{"color_jitter": 0.1, "norm": "batchnorm", "activation": "celu", "max_precond_dim": 1024, "merge_dims": true, "batch_size": 512}
Rows from block 2 of a small image classifier, named by matrix and row number. Each number is 500 + 50 x the weight over its row's rms, rounded and kept within 0 to 999. All counts start at 0. Numbers have three digits each. After the name is the row's rms in percent of the matrix's.
After each channel's rows are labels from the 100 images, of 14848, where the channel reaches its highest value: "colour at peak" is the nearest of a few named colours to the mean colour under the peak; "peak at" is the part of the image that holds the peak. Only what is clearly more common there than usual is listed. The data: made-up ball-and-stick molecule models. In brackets: how many of the 100, against the usual share in percent.
# c30: last pointwise conv (model.blocks.2.c3.0.weight, 192x192x1x1), inputs 96-191

c30.100 084:496476479499587557458462464431452511528543409531425496453633529479621536493405519532517488443503508482464452502603451585515448480535478512387525462412572506499588526597550484533566491520399493562564582513557508482648558487556517504581522575516485555486608490432518500528452503558543518597
colour at peak: brown (56 vs 10.1)
peak at: centre (48 vs 11.1)

c30.46 106:497546475576446423434501425510543490555464459508548400421535499563486542525599502523534531551496517644519486442520574399532431510498430463567542497471532427579436530490470491533458548591490617500565510464538501475482486502424464478438536499498463513467474489477458448384488517488584533431
colour at peak: pink (37 vs 14); grey (28 vs 7.4)
peak at: centre (45 vs 11.1)

c30.40 095:471655494472469454462517519472463437461474541476537423498511452522495507517510479562407586545501454548418498401502501544554513559431441493481601597434501465508483469590467531532448619464484442505477471468506512538429568488451463527544485443510515474487456431469403495450501460476430490472
colour at peak: brown (54 vs 10.1); grey (31 vs 7.4)
peak at: centre (36 vs 11.1)

c30.138 100:582441517402502471522519484495473531519479470470528469477438561544501509463544481484460490454541494400476468476562395536560540457499473459534536550422527484539449428491484514495451454488502477465504428551489590566463474502494521561644480559414554526444496550431452418465382377479569555508
colour at peak: brown (51 vs 10.1)
peak at: centre (29 vs 11.1)

c30.145 096:495456493544472558489428520482494547462422492506443452513487475537540507449537459490426479489554455449502432548434416402465552567609467537579453504528518437483524611539461569537440530525447522511531533505509517501428444434480514477504450482470444487514504448500519562537553495555438487442
colour at peak: brown (75 vs 10.1)
peak at: centre (50 vs 11.1)

c30.92 094:510462583549501520565535423556617540377583468524580538441605577510493519550476525523382475529455561480541499485542520524519467491424457420463499607462477560591405412460537432521548456574555529533461578561550597554554476527471538542501520489513523446371501422561452445478528518509488579489
colour at peak: brown (57 vs 10.1); grey (37 vs 7.4)
peak at: centre (47 vs 11.1)

c30.27 099:499512495476501495512525433426419519485487452469547501522552515482488476515515424507562518392505464559447441504596464480480509590556453498495456505510413435501479594509488317652439462451424460526515516402605490421492472550421463483518567441440504468562420526537529438446435488454423475527
colour at peak: grey (54 vs 7.4); brown (33 vs 10.1)
peak at: centre (64 vs 11.1)

c30.144 104:491446456466419474453459501338512556551428517396569482505490470471459441501508511427529568524428408590518472600624479522467500535507524522530532570467473455516518460499506568466488515529527525452512473452393529542546451546401493477381540468563482474365556438580471497491631473480508478529
colour at peak: pink (47 vs 14); grey (25 vs 7.4)
peak at: centre (34 vs 11.1)

c30.34 117:488575431481482531510487585574491505542465416523479505543553457428533532344452448540550615574538626589487555365544576518455525465528461571479478537546498455514560442564443462494445416534496551492565438538579556426484426480626445425539487489533436512536452500485492558520584447507496647442
colour at peak: pink (42 vs 14)
peak at: centre (61 vs 11.1)

c30.86 109:523648532403521451484484533537523517556532464409446439530559477540431563681571543451409532530541458569486514538497470570493508536522505454513518516459494515504494505436473568447488486525427482524619518586443478500473472502564479496504510505463486459469535482507503523541496496508576538449
colour at peak: pink (40 vs 14); grey (37 vs 7.4)
peak at: centre (30 vs 11.1)

c30.51 095:475502531494586493492507570487535472457407456448427558462407477498526507469435486542523556500506494428466549453525456475407462572484529585497436545454479388468382495510428393509506506394462576544553499442473559503446448540455509559580556459511408490435447553536552460424479548558440460433
colour at peak: white (80 vs 26.1)
peak at: middle left (29 vs 11.1)

c30.37 098:523502463444532567465478444465490584613517365439510479429553591529453493468519585574446432479544439533494361478605545541591474536506463595513469489483560430561428459441556452527414451495457592485447551531411602546554531573432500473556572563499531554464466502578551444503377511450489504498
colour at peak: brown (59 vs 10.1); grey (29 vs 7.4)
peak at: centre (43 vs 11.1)

c30.29 101:476504491533582477519582534519492498528578515454527448429470499498537522437549477567492578544571501455492485472502523570577478406577543513458503424442549505439438531495478604398494594519542498439522591485515512444440449402388479505524509495537473549414436508530593547459535458480545521464
colour at peak: grey (30 vs 7.4)
peak at: centre (54 vs 11.1)

c30.18 108:447524511529457522480501571458417475499529477409509523460525473462527550484471524471483476444341496520527521425455411419487527470478616454378576481500511467560450514587400453511448565474604472493471468496549491428556491511475541520488453457523515435460442528534447472474610470451444454486
colour at peak: brown (46 vs 10.1); grey (34 vs 7.4)
peak at: centre (49 vs 11.1)

c30.182 112:517516431503415501399599384497500495491440516506479534491445455467654489497514455503531508427476490507603547395463455457438493530521533470514466500486512539504524588410519575437496459512505521445429500560471531551448452410472541456438412535509511515438510490452534577488491406579484556490
colour at peak: white (54 vs 26.1)
peak at: middle right (27 vs 11.1)

c30.169 097:528455501456544436605588486444527453532438495521549590539402470490562456529475448455490464545457534567555511508436448529404467470519629474455482549528587416500459645523530527441513548580534457486466520569532511484492572482436479475439441483529451486377613611468512509433399480462508561555
colour at peak: white (55 vs 26.1)
peak at: centre (33 vs 11.1)

c30.84 104:576493361490474473482429485398551417469544515499517453475456403557504552460533458441514563549456412455466461471420480554473494544513430462513565532464491605537469527485451484470452519470474434424540445503557521502460452542499525476453478443451492472613396531627512462446530452505417529514
colour at peak: pink (36 vs 14); grey (35 vs 7.4)
peak at: centre (55 vs 11.1)